config = dict(
    downsampling='stride',
    optimizer='normuon',
    steps=14300,
)
Rows from block 6, named by matrix and row number. Each number is 128 + 24 x the weight over the matrix's rms, rounded and kept within 0 to 255. All counts start at 0. Numbers have three digits each.
# conv: 3x3 conv, stride 2 (model.blocks.6.conv.weight, 192x112x3x3), inputs 104-111, a 3x3 kernel for each
conv.7:109094100120100139130174201137112096138115114136100125114111181126159154139173137124131158126138143140137127143127131142113120144111154126144126081093090128109129131110151137122145103117131111086085107080115102100141
conv.8:138128118108093112108086123093124138118114123149127138162149143155153138166157115113173134192215169168165156124072134122080109135104122127131121124101118143112139128140126132133126127122113155115147123111121088098121
conv.9:129156132131133170137129169134121122095100118111151123116142146119122120128125087114133096100078059077067058142169163117142153154147139117105143139127151110132128123118148142124129121105114162150126135165143127153127
conv.10:122131119104145142142105107104070069099093113072090098131123123119080120106104131128142145126142127150124120103122143102137192078102164109137169123135161099125121109103118107115143137112098156085133134068119112093141
conv.11:109113150132129105138087086122072116125109120128120111115156200125138197131102162139117125145126144137078125091098101108120119121149177139088118147094130122121132109131137127100127130108119110070117130090114137138145
conv.12:128073078155170139104145081122107151133144169127077135114124180111123152110148158121132119154146160123127143118133100122123099111104091131097129109093114098147150094090098146104135140141111092113069145176117099149111
conv.13:125096127127148154122104117095126103131125152107121112133113131116142118171185172143162145160135089156132119150114145162146085125178124127151163097130141091118135155148116121142165124111139122124151171109113160125139
conv.14:121133123141152160124131117131113129147168142159119119098138165113148156137105164123104129114144106130121099110131124151184132105143136119103113091075113137107138115137102125128122089148148169121127150141136123105130
conv.15:145123129117103120162099123151160123152144109139150153126150161112075123124105152115105130129110107137129135099110127120121153134140115147076132146117134142102138123125118131168145122114084087093092098125148127157170
conv.16:150146129128136144111115077093107112140081132108091092117129166142120130136139102119171134133108131157141145114112103166141137205156123092089125105124129106120116113132128116106110142130149145138098126128125125132121
conv.17:121144137149158181125145132080108112096130105101128103120127107114132115122123120115097152121105103117091101114094077106064067125108089144109140110128165132116100128122149104109135138151139133104115138111141134118140
conv.18:134115124102097109118111112111127125123121121103091111155186169196223207147187193148116103131116133124115129138150156161151143131127131138109123138085098114084104106129126109118104105155161133111114154123120126094112
conv.19:140132155137109124106115123106094124122078106110069085158122117137100122144132128118111125128143142117162166105154146103100123117117158119174165089173146085163173131137123069093114089110111140113123150129153143118110
conv.20:109131112109119114131119110093088113091083129075108125136116114137135117131155096143128121112107098115136147178130128130136133130104135138126154067168176141150127157098035087053105120082140125094120155127112128099118
conv.21:127129115099147123104113108154131113115101167088146111105089119106118114082123140136131116136101105128114132040054100082119139158184084145185187118152161062115178117081130136125084086113093118051098103077112144117111
conv.22:131100117149104139135102127114182143111123107126112116121149158090164195089146156126144130118093109127163147100128156129091108128123163127135089135106129121124174133139102125150108129087126136186108154108100163115164
conv.23:124097105097089103109130150117131143119125132126134125101108115120113105124153140150145129141158159144140173114101112119084123102055070140098108124102150114132174123133135120101109133096108119107099107074087101109119
conv.24:137132103127116153100132144151160144178121089198103077140134137124142118127138118122133112154155120174146119116119097094059122110133141109109119101118155122166139109082117128138134163123075121112121138121109161146117
conv.25:108119130089137097092117144122124119114127115091131122117127119124119136144135117141129140136184168138171149127106088089104131108125132145145135102134140127130147114117164109135129109106095132157153139139116143152122
conv.26:104094116097122087113096100131148133140130106103131124118134149153124139128131167121140137135168148149167106145121123113110137126059099147127113125124099112142118119143114109109083169157141118113123119105134114157122
conv.27:097115126111126117120134127139137169145142129127130129131145130127133201112127157126140134104136114115102124138146110102144110103124097121103149060127172099131132119143171134143170140150183155130097136119131099126103
conv.28:143136121150147151157124179138124117150141154104155140138136149105136184115131094130162148088140121088078098108131100141155144182190166085068089079129133130120144094112088155158089181132141116115085116129157175158173
conv.29:117189193132186166151167144126138157106135140150127117111104091100071113136123109125090116162134166137170141113123093134138085127107110143130138141134161127125159101103118130100111117111134106140131100109170092062098
conv.30:153130144146126151118105093119131116133172149114111168129153104121161203120169231093115167126121141157125104092105120133115159142127106069105150059103094128082061123131150128113144080105131143140100104105137122143136
conv.31:199162149190158163133166174102098105109092114107107120137124140123106142146131138126134121163136125156161153118100096120106121106098116118129112158161131136145102111128116128094119137127110105171149131139140188181161
conv.32:126122134132105139104139152121117093143136163163155166150143118122118108095107137127125150135112117131109116063093107101136103089115086107112104092110112108090137107119135131169174097126139134101127127115152118131096
conv.33:138147138123131133125116123101113128144135145135156141126139136129147113120144137146126162157122119161118094135120110149116079160155135137128115107152126156130117135125138135139125134125133168163149127128128126096150
conv.34:110106149144130107104116122116100127099131078099090113153125105108069117108112112084128145119123100112118093123122119130117076185139094185111111162121106208089100116123154118154161130173130125129117123115106137114136
conv.35:110132151129107135105116127134130145215163246200218171149130133124138098148139126130122128122153120117137132144124116164155125088122064101101155105120131076083174097098094081113043132196157115073153149109115092085072
conv.36:151121107152146145124136115102109139110116124111090107130122119141101117114091135101105115120166133129120138149138138124161171124156159112098111140150215131160190080123114129130130141120109140120115134118150153181184
conv.37:132120099089110095126145135136138134132132123121142151107122112132142128145148112146080098128071107120107116110122163092108186110136202103132123082106129105131162137114175119119117118090092095128139123124140118106176
conv.38:109110118145148147148111114086179207082193217175166135135108118158137102128120096125128110141156131094123136192155160141119094098120095127088056082071069057083119133094068124108131089101169126106095152098100141121120
conv.39:122142147114174159097102098148153147119111110108102137118113106126091086107102094103102109128118075107156156117128116123099116124124148138111104120121086146098114117122139138126145124095121119154142108117109111060071
conv.40:119100130137115134126128162123136125142151155091173197144149147136096095159120103115083085101126107117125113133153132153147115150094102100088130088099126119121134156143129140135117170097077140165119125156155138115180
conv.41:096123100136100107116121110148102086113052084111118143135103126185145128187185149112127127089104093130122124141184212134162148150133114123135066122122059160117120173118114131130072153093102137150104141128103119100078
conv.42:152120136131120098133083117122143122083123137104097100149119127131099137115107152114132153130155196188137185118121111129136120135143116140143125136122117125088113110121131133126148107131126158132158119119135166160137
conv.43:118110145130115179138094107139111139125133122113139173102103109108105129155118082119147109145120135165111118153161179175149122151107075115148129091094148133115118103119073101070055125082112118150173173114138156127117
conv.44:155180157124139164100073098120123135103123107118134126130114136130095112154168148127123151093122146104103065110149144144164151166139094144134115151150132138119135123112110121113117149104130104122116105106121120109118
conv.45:120114088114132149132112125133133075093078124120114132157125101173158120113139136138132136138119158131138135054136131088133108148172129108084152118092108133123062120081055186118065178113110113140119123137144141147122
conv.46:142153138150194176148179161086070102089086084080074114110139126114124107109113113130143142117117138143148161103100118113129123159134152140137103131141150157163164129125137133106119129124136111133152114088115141120136
conv.47:150110121149101087126135127127101137111118151141105115148128119155129125117145183193155127189186146155154136122133106104135135113161186150125130124112129130153121116127133106126138129113115092140125089093083149106101
conv.48:107132139158149114144129107169122110150145142101140109126114116082105105091100108128117137088104117121117105095086072127094086113129114169146157162136127132147135153098133105092120145099149138117092129111134133097126
conv.49:138095144160149161189134112106130153139146139141099148155101102109121105132119132131151130096107122137151166120152166110106142090149161158149141110129171115159158144138140136122094110154159149139135112120138093125155
conv.50:114119141157125133148110135124123121129143095110133129115105118148133114120126105153163171120125129143140174122076133117092112176163101116141134131143139143132136154147155108117108138124142093113125127104100168148112
conv.51:154146112161121128128137122128168170176185058168164110128137116155146126121136120139143158130125124149118111132139126153137116099137114144135152121140077153129121093068160078100121150156121146128111162131106137100068
conv.52:150126133121137117112154144127127123128158130100112110141155115102142136122148121107072085117062105124090097111124150135121156133129166123126104134138112152132121126121129117094142118133099100136136120122129131160129
conv.53:140143140112145136128115126113117148128127110156146134137130148140120131139114109139125092103111110087072094108156177132170174117132142162154149176142144130148156136119128108113119123104112116102143096081109069072075
conv.54:126145144095116135114149153078099111087085097116166155141115109132125163105115165130132118127107118116099108160157121161165161155183168182178121181157111177156117128143109141118079153150121109086061144142125144165157
conv.55:142137125133140129106149121113124106120114095109121102152154113155145124112118148152142127093084073089079083086132118107144111139142096152118102145138140124133153112121128136127137107139115121128162090109176136157155
conv.56:090134159084110118116105078094109117121139132149107117129108123128091124105127157111132158158147137143153144143110111099082108094090131106156143098111129099117160091101115144117138142117110120088178117083140125133134
conv.57:134085119146105148124108128148108122160143189144190165087116144110132129086098158176098119129122142079109159104118160083128126117126100109130077115185087176172103144115109102024126144141165122120068098167125130179146
conv.58:117120124088101097099111144132124130132086120135140127122121143139119141114112123114100110113104129133175162124116111108079099130115096135138121118108123115104142133155121113128113120118135111142132082146143124145141
conv.59:132120097121125081146146140105090117109146168110187178132102141166136110152125135127114116144104107158135167153162165118163184127141190112150135178209202157190145129105099112133094114122106175118127111124106087153158
conv.60:126156139146144152120152139140142175123120109133125122126116126108107117130101109132110119166176128124161127148167130114121123128152158143168116116129123139156146118125138106084103104107092162166179119129127117079128
conv.61:122109133109125117097098102143127069139128125113118131123134120115141118151157140131119140105109079143143105115111130117102124140109094120131141058082096121114142142141133137142143167124116148135140110132160124104098
conv.62:136095122088111131122097099132129118138110107122116109151143127136098160116099191119134150117121116109151146091096177126148206107152230109145201118144145167136170173121147124114123135135136130078098147084164126160221
conv.63:094122102092121116132153149119112116121101102137157109151105137154132112109094122144137120146213165139177183077078141116087090132118092128134139124117136152111152147106139155120104153136114065096114088057064108129098
conv.64:109109123090104136100070063106110117120139132138146115159160119136148118089115115166149152133164170106114118065065135109108109133115102108131125124123117093124108133094112119109125150130100107108130117142145171179132
conv.65:125160176145132170125135142118130118101133121127130099143124115136141127141158151140159139162143124112079114159113115173150154169112155122101125139118150159129150131120133100125113139144109131166136134162153127129097
conv.66:150159143130104106121130119121134144101106105121121122112108112121116105111114121084125120143183132144180141104131124125134167112098162158153157138141152083149122131121115115119093128115136163140100139096090095070082
conv.67:118091114126081108122084103128142115131161144157122137126129141153133123122148151082093081106090081147210149099079101133102122131143177107120099137151149151149127142126146145135134154135121144127124148143139146162174
conv.68:137121127114107107140113120118134126097121142087106123114111138146134126137133123091081090064039118144120150125188148218210139160165102128122099143157104142152122133126103117124096135120128123111128171129151145151142
conv.69:132102117121157113140150097123149142124120107135147156151142155137132156153147145121133138142128143119085096104107134106116129091139134119122120129119118134134112137121131105110143135134107118099123118102106119133136
conv.70:111081082108074088117082057116115091128127120151146164123106113140127113136137105120114098141124117136164154148129117108130119117128121140122145123139122125134141113110125116126111152124134173196167184153110149115102
conv.71:117140137131110121166106125135124079102139111139144154158151115127134102109131121085067116078097099103129108149167154158145148153128120145156137112136096121134102144113132114123130096101106141156177204174154153088121
conv.72:107118129087094109139116145144116104123109133134173129083107122142134102139119123130100090123117112106116140091100080135075089142074106150103162153134098117121160105120175087141153107137118153109139163106132149102151
conv.73:134182136118119137117123107110121168132134147110125120161138152113145150116107101136091106131109123167170132129135107121136108111091082115112131116111111125144130130131120126125143098107123157142125102103087100095106
conv.74:160162169150159166125127113099147144143132142119150161121135162134112122130147126135131121160109105149101096117126101141141122164147112139130091143096130124132131110133174140117156128120109112153137109106109109101132
conv.75:123110151126125159125103136180165170106101255129155196153099093145140139130111115111134133104092111121152151141119132135120033096144082136134118118126107209125076131131099125100137105104188135149114124144140120126129
conv.76:116121134089119120096138128133144153127133115139107141126137151149165143152188156115093147117138146143157146128112133134100116136080090121120120085114124111100115146137163121143137113144135139136143165126155118135143
conv.77:087135112166201197142172151091094088101141160131114113110115141093099096150104114147163159206204168191179156106114127152128129175182176134121151146119151130111112144129123125148119131151116138108146145194124124180134
conv.78:130139156130163163140129126083082082133129145178175130106101124153147145115157128116133117152124132155154116150161164136122113136109158112140134105122124155146107149127168116110144121124152157152186148139089124083130
conv.79:124096146180103117162130085126111131134110141128105156145146122144123154112125142104131105130121109135115139153137137095102128129151135155104111142102126117125145149158167122156154139144150115098137073103189123129166
conv.80:122160124125123102122101121143124109137106082122101139126139134133143126135136164140128130149152148114146135106122105108112089118090100147119131164140137130097123109154134117134140125119131094131098105151121110160135
conv.81:135147152100133126142107120135129107129135151118156135143159140121116141140145152100134081150126116136128139099143117101121126107158157140138148094112161134135146117115156123118110122100090131097084089042052117068065
conv.82:151157127140150151122137156086085106126131114129120092144119130133104145122091122120139131107133130137141141123125137100077139134073146102083117118145122107132155137115145121171154111127141120087129129116151156111144
conv.83:104127111142115142104137108135147106095165134099079039113136146139146173136170190131136118118130122120113155103098104073141126125107159116100143105079096155119105109170255118158255133152204158099077106114134129116126
conv.84:105118110120116115140157164119105117104108102108119151144126115138127082121108115133105124151123141177141147096133124105153098113142138122143127117152119138135115153155170130119143125090102103138114138185102121137160
conv.85:068106164104125126157153126136128127144112116108124115167117132143111073132122111086086144103111103166136120096124168132148174152164139156128130116145116107103109101123132138114080159131144103101124139149142130128143
conv.86:139163127110121101127119118113098132111124122128145136130134134125104137124124144096127150148172120137098109115101064151071060171099123101121105142133154140143133126121112130101133157122091114129124135151110160153156
conv.87:145162150135122145121149142124121107101102104122126117091111120098126110138130121117107107095104077075064092132137126129116140112105146134110092122126107148135135149141139105120106120122120136122116125153151152147141
conv.88:139150126142178193110122128125145102119135088102146082111122144177139111166162155110158109143160137159162164128135133115093125130098068140126137119120126085127135120116142143160128130133123145136137149128136116101120
conv.89:129165141125111080135117121140124113137153112159144159133147150149113146134104127103072070143155140101145157129092099126065089125102097123131146112096081111121114120101113115126119124100141134144127137109121143090075
conv.90:096117117155113121142108117161118125104098084154133085127111111136126143119154159121105118114086093114120122128071121129115116108093093150106139135129155162117130157144122135140106133152092112122127122131148122154147
conv.91:120151132128131114139131153118142149100100127101079091147141151123152127152126115141112140115073149116109104128126144111100118116118101133120149129131150135095139093113139094108139121099118113110096139119090162114099
conv.92:157133127108130160115114151115112112124108111082122137100120144153127124115100108117084097125083116127099108130128114135132104120126121129087090148143113150146156139106130121118135148126137096119127111137123139159155
conv.93:125120130157152129136141136189134140111113099094111087136139120163131127165115086133153177190169175134131161140149190116142178116147128092120194119126155096100094193148096191237104114157110138133156095117134139122136
conv.94:119128139086134110093139123115091121139157130126153154116156179157153129152153073148128102114134126122107097115135148172125119184139083133137114120103081156116130157114097135118099113092077110075116099129103118104107
conv.95:122115120156122148126124133110091118129128194116124117132141164164132158121128149163114145140097114150140129123115095103078097111087132138092122166127145142094119113120083127139102129128124146129164103093152120098112
conv.96:112106106124169151107157167112160114148112127140088081140123141098146132112125137125122117116135124112129143148132113160174127129153142129143142113128115128147166131098098103115132156177147133134147139120133128120083
conv.97:131138115143109158116147158147127099121081133135099106103099107117106127132113098157105111139104114138134156116096089106081100147116140095124133123115109120100132123104102105136141103137132132138105116166124140185153
conv.98:125100139131148150122132149140111133136113105143141112112137105108116121124073107097122136071086113056059101123107132123140135125123165162116149173136146107151123122122141116126143098114125092120142154121097149166165
conv.99:154143111134135087127123103095086115100127126144135106123095095136114106130121090156124100107119113138152136129144180116102094109081067109134089092101143087098120112107094130114080131131105136122141124106160098119109
conv.100:148127101129126088137121101122144138107127120119139118125144140128160140139148127136131185155177167121172110144147122175112083128096094139118113119145121100101147098110142112146146118155111087072109057053068084061113
conv.101:138117130125158138102122099152103140082131097085107085094146094121116127081122163150127120156145162178160137107081083090124105120135109103120125164140123174144142113107131134136126111159146153164137150122109139123125
conv.102:175129135163139134157117095102117117085106130112127150121137120108114122145116147185144088128108074119137073120125154128122141155155126120132107135113136124150165149106106146138150117128121140115146107103146092078104
conv.103:104112158141143141152113139152114149130133104170178158095104165088118099140115136108107112129096118153120128141113107149149125105137156107122118109139150114140157063120104125101116144118115155114104140130113135102100
conv.104:143128130125106097124114093148126097126150164106124145115135110107123153113122107173147141189182172163167177118120115106093082127111100112135106144129131173135151124104100122121103143121113170130141120153149165163161
conv.105:120143165136182152132120116134154146125117151133140097113096110118114102134135151130111118128110135155165137094126149135131150118116172135117111140111115119127124097097120146119116134084081122155139125129168096140151
conv.106:124124123128114127150111102120130160113122146118143142116104130146154125113106129155150165101194175117150115136096108111095102140138114120118101106107135101128169142139120108146148109159125115109144116089101133134148
conv.107:128157149098141159095112144117141139109124127129112083114128150107105128121116135131126132132104123150127168104146144125119116105139146185158129139130128105110123146113127120102138089112132115135137129091101147131134
conv.108:109137126103124142136138131129106102113117114128108125125104097110090111122144123132169135105102146100123095113121105133106155166143154130127128136111120130115111130127153123127146118114119118116125105080072118071098
conv.109:124131121137123124166138122139119130142092132096079091152109094105057102156165114140143129171193176157210179113131117172116122186137109142147123124151104139145109127183150137132150157145135124121137128125087115180148
conv.110:108103140125132148108125137128137113114132155107134134124096119149128109163160134146159152122129150098105122110107127115141132183166142122087112130085131137106124086134134123143132107152107135136149138142147126128144
conv.111:150096127132100118127108139118101081140119136114142183095101126127131137113091096127128130133139112136136133104037075134036065136070099157115128146137119128105097136113100148112100146122147151143127122139121100123131
conv.112:125094100119133100118138141122096118099109099124143137113123167137134119124112154103111139117110133163155141124086098142126118135095127096137104111118151123142147101115117112150150130130123135132137115147107128131118
conv.113:138145134116140148147153110127118141130127129111143123121111126128132095130130122074081095116121111135167186110149124105123151166175138137142114119120129152133154124147140129122114113135107163142117118165145146126099
conv.114:157170128133222175135129121126128104148100119117123103126129140136152131098144154130151188164133186139163146133097120184131106137117087151117141155094176139096133136128125133138112150145101126115130131138126129123114
conv.115:119128087126111101144115154117099116118136116132149117136115154138138162114117134120132113102133140149131137084114118112131151134140170111117112146119129150117115129117119121100106119130144077086125113078098138147129
conv.116:167149118141167145142177164149128117119114096130128124145120117112119105139090128142109131147177186133182205138132101159123075121125112154129131147118128150126147133158132155144158115113142129153133131142144139158146
conv.117:144134152177184181158165171119121103205192211145198241133103149113107126136114087113093098118129124096109129145170148149113124136095092135149147111082166151091182113114113113109087128099085129128093110147117142110154
conv.118:119140134097151144139113127129108120126110124134142182136124160153102102130134143129152151107148136150089122124094107128091128146159149114161138134122132146113115171114151145167181121121142145141105088096099111117137
conv.119:130103111121120139111153175098107135116127159115143171134142153103110109097130151147153156080129136067118093090134198139119120170096092146155129172167116114105085126081140142111130147106124126140151119132102119079075
conv.120:174169159121107109110102103117078098120114132157119146134147146140145152161117109098087098143152171138169181124143136136135141120142155117111106152115096140107146141122103127117088114112106176194155161187172142164144
conv.121:150164135147137134134094131112112125138114113105104106150102118127125120184157148121101109132126137167153159091116151098121120128117118140116126129133137111130131112107126110123122150132116166173115157169125139108134
conv.122:123104129137123167136130129138142144138125122104129125123113120115103095127124131115148134118127122127130138121143123071140131096171144133093160114088117105104169125130118128157163164123131144100124120102138124150151
conv.123:143126161169137124176131138135154122117119130095145127128120108080110140112109107118128116127142149165177155122147108156135100137116096130085099123125093118154145145139140137135117110143115110148129133139142123156169
conv.124:116124114085108149137126137166139104150121078126095062104118133098098139111134143133125113115128152113115136135144122150150160137144135134117113146072096141092082153117123125120083167150128114161145125172153078146113
conv.125:145148139133118135113074094135111093138117135146136134109097093103068097114104121100089073085023064062050076128127128138120106123112131145113149145151143126134168135104126128125120125117146136150154115114128135113128
conv.126:126128139130124135101144126112100102101139159098106090130106117134105172116156168141106118117125138169129140139109103125121123140154138171094101140106103130138139116117153088122131102151134141140114126142151114136146
conv.127:110113153149141119125135109141135129151128172120108151132110098128130132093096141130149146127128139146138143146136164138118103111054065134088114135140200204178233110077083086108115087079114145117130112128092142090104
conv.128:140122107167137138142138152111108110098116114103105116103134160137176152129116139105119117107122081088102111111122132099087093120125154102132107130138127120153154160149147144156147126085117133148139095127136106103140
conv.129:121132162124152202097102126130129136083099111110122122133116102142100120145101135125145155112130139120094112123120124145103130140178147159152129138127120136117119123136151103108131146130115107107160135109137180141157
conv.130:099102094128088088095116112148124106155134097142129142133131133151135145149112153131139138139119143149146138097139130113126094128124087171131188133122180131146132129134137082130093149171168116121119133122116105100101
conv.131:131147093120151145146117088124101109124136128102115142103133101120139107142124120140105113109108142127108139144123121118115088152138102087130109122119108135110105144116117132148124126160116087102105098101100128121133
conv.132:134128115136102148112124155092099108133095131115128180144128150095130153141091124115125205151086126130104123178137087169184131178201175131133121134127109093103146111113133130153178138128137121140143154179172146146164
conv.133:126128125124125127124100098113128108106104123113112117151129156137163172096137160093133158107125146124146123131141123136137143107116110116097151112105133096101126133151121128150147105146123104115131111105122101105107
conv.134:099112110101092101141119163142154137093103103139116113135136131126107091128144129126141152129138138122136112076098127130118122126158150095166116107116115109087109135120164128104126118105063140105154122108089132083097
conv.135:142125115134126143115140147108145156128152117127144162097124156099091093104114092095127098134136129113092085130095095128086055144077081122085094204095121125075131152111089110159157093146175119103092106105149068090097
conv.136:153112153131132144128125117104078129115141178176115111136126117131105102143111097148138075103144146104149145152131135160121118190092100136116082083126147131135095178201138143130116138131093132124143153095124130123135
conv.137:144148137135168122093129078111117118094127110111125101147106150139117158119094137130122115166140149172155150127123117111124144141108120133129138155107149142139139122110120116120141132117107091139139103110111119094103
conv.138:158148123130125098115119144155151134117097151116140099131137092155153097125138106094131136093113108137097121126091133145084106161116134133136141089097100134093122153142118152148115122139063191140166087073129133083119
conv.139:122123087124123113098127119153163143135148116133069062135132136095110142111102108120082133116085086135123151149106139151103106135099128093113125110149122124144160112065108115119120093102133089174117118124134116132189
conv.140:107129089130122087147119103110131113129149140127158114121140135141133143123156158145130108118122131111125148084148167116140126119138091141141115111118102089135144126113112119131123123126121053095100088051073062066057
conv.141:114138146115148124134140125089105120131118111131105129122142143102117125112104103111108122123076088116088129152143130164166150145123106142160122102117122141116145139131138111115116125129134096097114106156153100147149
conv.142:105165136114143118082093072141163150138124112103100088146184174150152141161170177119102094125111142119159165104111134104127123119136127147136111197139126136139128104118128129120124109128146129140135119085154173150105
conv.143:129118130121140126132139125109125104104064081108094107135146122147149160136155147152147135151152156148163176151155128142164135157142164133148106120129108127156135149137136127118124135148093098122118118130137138119146
conv.144:122172165114121192117111136121117073166113096172135134100119131123162143150159159181154131171129112129131148167184123131181169151161114126119121125129123122105125134136133115109125123106114100080116075076109110119103
conv.145:108155178126157145178171125110131150111157144128149133131116162115135127148095076174121146121119087148139154136121118154120110132126106108099091113093098114128138138129090110168101120123111145120137147148129143147152
conv.146:120132128102112108128113077108101122072076093111136109059074135091088123092091141133128131125147147122123129141132140117125120116114131171157162193180190203211195138121127141110139106102110103104132108090114090098118
conv.147:144092110129109140137138136125134116110158110129149099128126144149170156127197168157107094152119111136132092162189180125132153127147170118108130145127131139141133130162166169141145131092110127132160113084144154139121
conv.148:144100130151124141161136112151146142128123122134127148088101129107103141121098113130124130177157149157159131133126110097156136092102090102077137126105165118135134101111143126159136109121161143163105143124100134109106
conv.149:137111114133126135132166120123133099102090143111120100116156145107106126125075113129125133112135153112111159086113123094157125122180154145107079121102065173142123135144126130131131112143162104111133135143161180142175
conv.150:150140104147113120109137155155171142156128115109124116117107098109133136141142113117134120118140131144150119099120194105102128119092096130147067141119069180130110106114118106137156149107081118112156111117119140076095
conv.151:118135133134160156127135101122150137120104107126126131105125164105122145120091132154095121122138120115126123132130149123132121088142108125132113127152154136146176109123165111138163120147076131115102160167111166164110
conv.152:123134142103159148124153112122144150075100164135100143113082110116133136107073114122133090108093097121122124122161136165140123179131147107122073126128046138134120152096107116095112092085129109147171116111119130105075
conv.153:116128149096152141106136122162115152111084115115110134101158127121145115123157119143138118114125096103143116105151146165148128203151147177112105185118165195148134134127098143147118125123101115104082116101115158161172
conv.154:130137129111114129095127106101109130122147159131159133124128117149146123110150110134129116131127109144108109123130110137123099119119100151113133074110138106131160113131120118109114135123156116116117153140134158110096
conv.155:115117131123090106102115123126092106106126134126149148151151142160193172159187146076128151134146127112114110111154117122133129135133114137134147128078109102099123133147172124137132127117089111112111118104146107102112
conv.156:143154122126120106121131138112129142108115150126130144128118144111117118098099117120157156114134141115132177117122116122147131141180172135117136122122129145167135136124126110132166124110098096111134127094120147153144
conv.157:138106116117146146116140121140120138145103139125117093130158180121139143129111124132128082144109100112064094133139100114133138132161143117126124098117095106143152120122109115119140110082077151120116144080061113134122
conv.158:107104114099105129147112128207197153132128063111093076132101096141113141143119104128115141125128134117151106134130116094109113079082135113114128118107183105058108194206153200246197191207130132122154148151145133104156
conv.159:135116118125136113119104081123150109116146147125127100112152125160128136109114138128149149161151170135115182118144135114103128120101147191167126128154179127172130136109146135112112146133107142159140135159140149157158
conv.160:153108138163141151109109159133130097136120132154077127117099145116115136146130107131092100166129134146120123137086105141123125120141127099115157049128188106149186135133152115112133098062072160104113179146175141130186
conv.161:122089113130108125105102107121137164125142126090102163095149138162129111110129125101147138097152131114142131096137124113140132103120113101083138073121122106113102137126101131146161144167139108141161112114139102121146
conv.162:154147156140138125127087097116118106125097117109108101123118108122138130110136118112124086118159157132125163118096119119128159156124135133115120142114096102138117113131124097123142108118098081066096083076091116099114
conv.163:143116119174123096155137119098109137123147130082149174102119115128088080163121075085131109128135097110124149142149086170149105142120159168096113163087093126104092153149124132114146127143155129125119109125107085107122
conv.164:148148113137161119113147117094125129131102098145121101114139136088125129095127099107108116138109124127107105198168107240205164207178119134142144143179128124066102116102103120144112122142156120150130149153155150159153
conv.165:128119105124122129123119131150117130126106101152129099124121164143140169113150160141105132134135143141141123106112106082138135091088101103120096084089106110101127110112099110138156117165144124107114140099134130129106
conv.166:134125079144127110156137116116115089116104132117130133177141162143160130148165137161168158116163190154182166114127146132101096115085054144111124125129094147141123137167139131140107128131120155164117186167153167149161
conv.167:136147118115138122120110141112112111106129104140139119135106121126120168140142117109103044137103126113082093116125114164122121153071116132096145150137137149162135144118145141135128132116109106131133166164144134179170
conv.168:137113129113089126116122098119113109139129125102120120112135129124156148093140138124140129133163173154188145117104125144156123136138128125107141143123154147137147133102155119125138133101117128154158151158178167131173
conv.169:106117145115159112123150118122143137137155149154140117135118150126147136117108140132117135125131110123146144134151124137135127108086102121103129110110146146163157149117113139143143120126106147129138129132121122101085
conv.170:129157126112131130133102121123129113130108119107125154097108114120124142087134118155105110145107106135101098138156130142202152149191120160144120138140120111166121119113116115115110092119132111123117114158108166166114
conv.171:112130116139108137140091114102202247158117119108069063131111150151129117124115129138139141129135103118111095105092116131133142123104115073122119073106145123082189148143148131135120104126090105111149098124127124107144
conv.172:145134127153145165135107119133141135113122137132135127125123156118122142116099102119125118114119110105107131122111098106058067126078121146118105117126113126106144129111112124100128121094115135128110136108071108116139
conv.173:129160121108151174144147144177147075147123073090085104119153124126141104137146109127113114118116109098154117102130123092098134116099125118112055127100082073123183155115126158145052123091088123135119104106140122133111
conv.174:128119108141154135122135128123123117109136127075124127128157129126136159120156155136095096105084132159094180127112098107092109135113130131122138107133168134126078123129148119121113145119120109119113089089091101062056
conv.175:143117136131128148140150162112137125087136131088070100135105097119159149148157132086119159112105126115115115128126149140130107122127089107099157167135150130133109108117096102120125116089140188127123135116101121087108
conv.176:152118157149125113111105095121110135179100064091094058107134121135110141150099113121154153141125135134131139133091083116140146125154196099130158096142171103149084117107153120083144156123096128106115103129114136110141
conv.177:131113134110133137125142139113067148117103071110086108145134134132160127126132102125137132102133123121127122136120144107147110084113122079106142120037112136023055091093103128058101185135113110133174124120121097138111
conv.178:115109102088106119117121146128119120094112095116129137114140132103118109112148150116129149120089145129118143126126126108100087107068081154119127113100093157129135141114125118121125140130117131098124133084092128085072
conv.179:131119131142090154114088132150096084152148098119121132138125120102094118109096120116165141142114117158132133107114124155161134132161153131160140056108157056148148107143122158176064210195085108092139139114163137135169
conv.180:119123143124139167117109161137130144148119124129113080119104119115123129135088105103119127061110119125127138102081123151084100160105180140142111145133139126148158189123100136117090133130117154154140109118123149130135
conv.181:095172140153175169130158135126124119128105114111120109148127122147139150133141124112108159117154133097140177161123138197136085174109072133163159125159137137101138118115115108129108128129163131145170139121134116133113
conv.182:125114119124113108133128095144146122152132130134170152079073110142101099132118104126152122130133128114133117159136122114112078105132101148147129201125121136138117146151123144147134169119148108141146095108112131141124
conv.183:135135158128183203125138121087157137182183214101131146140118145128107104148107119138086140129132169106130107129133164139096092141116099133134158069145184119182103123111074077123175191143171117113153160079117173132093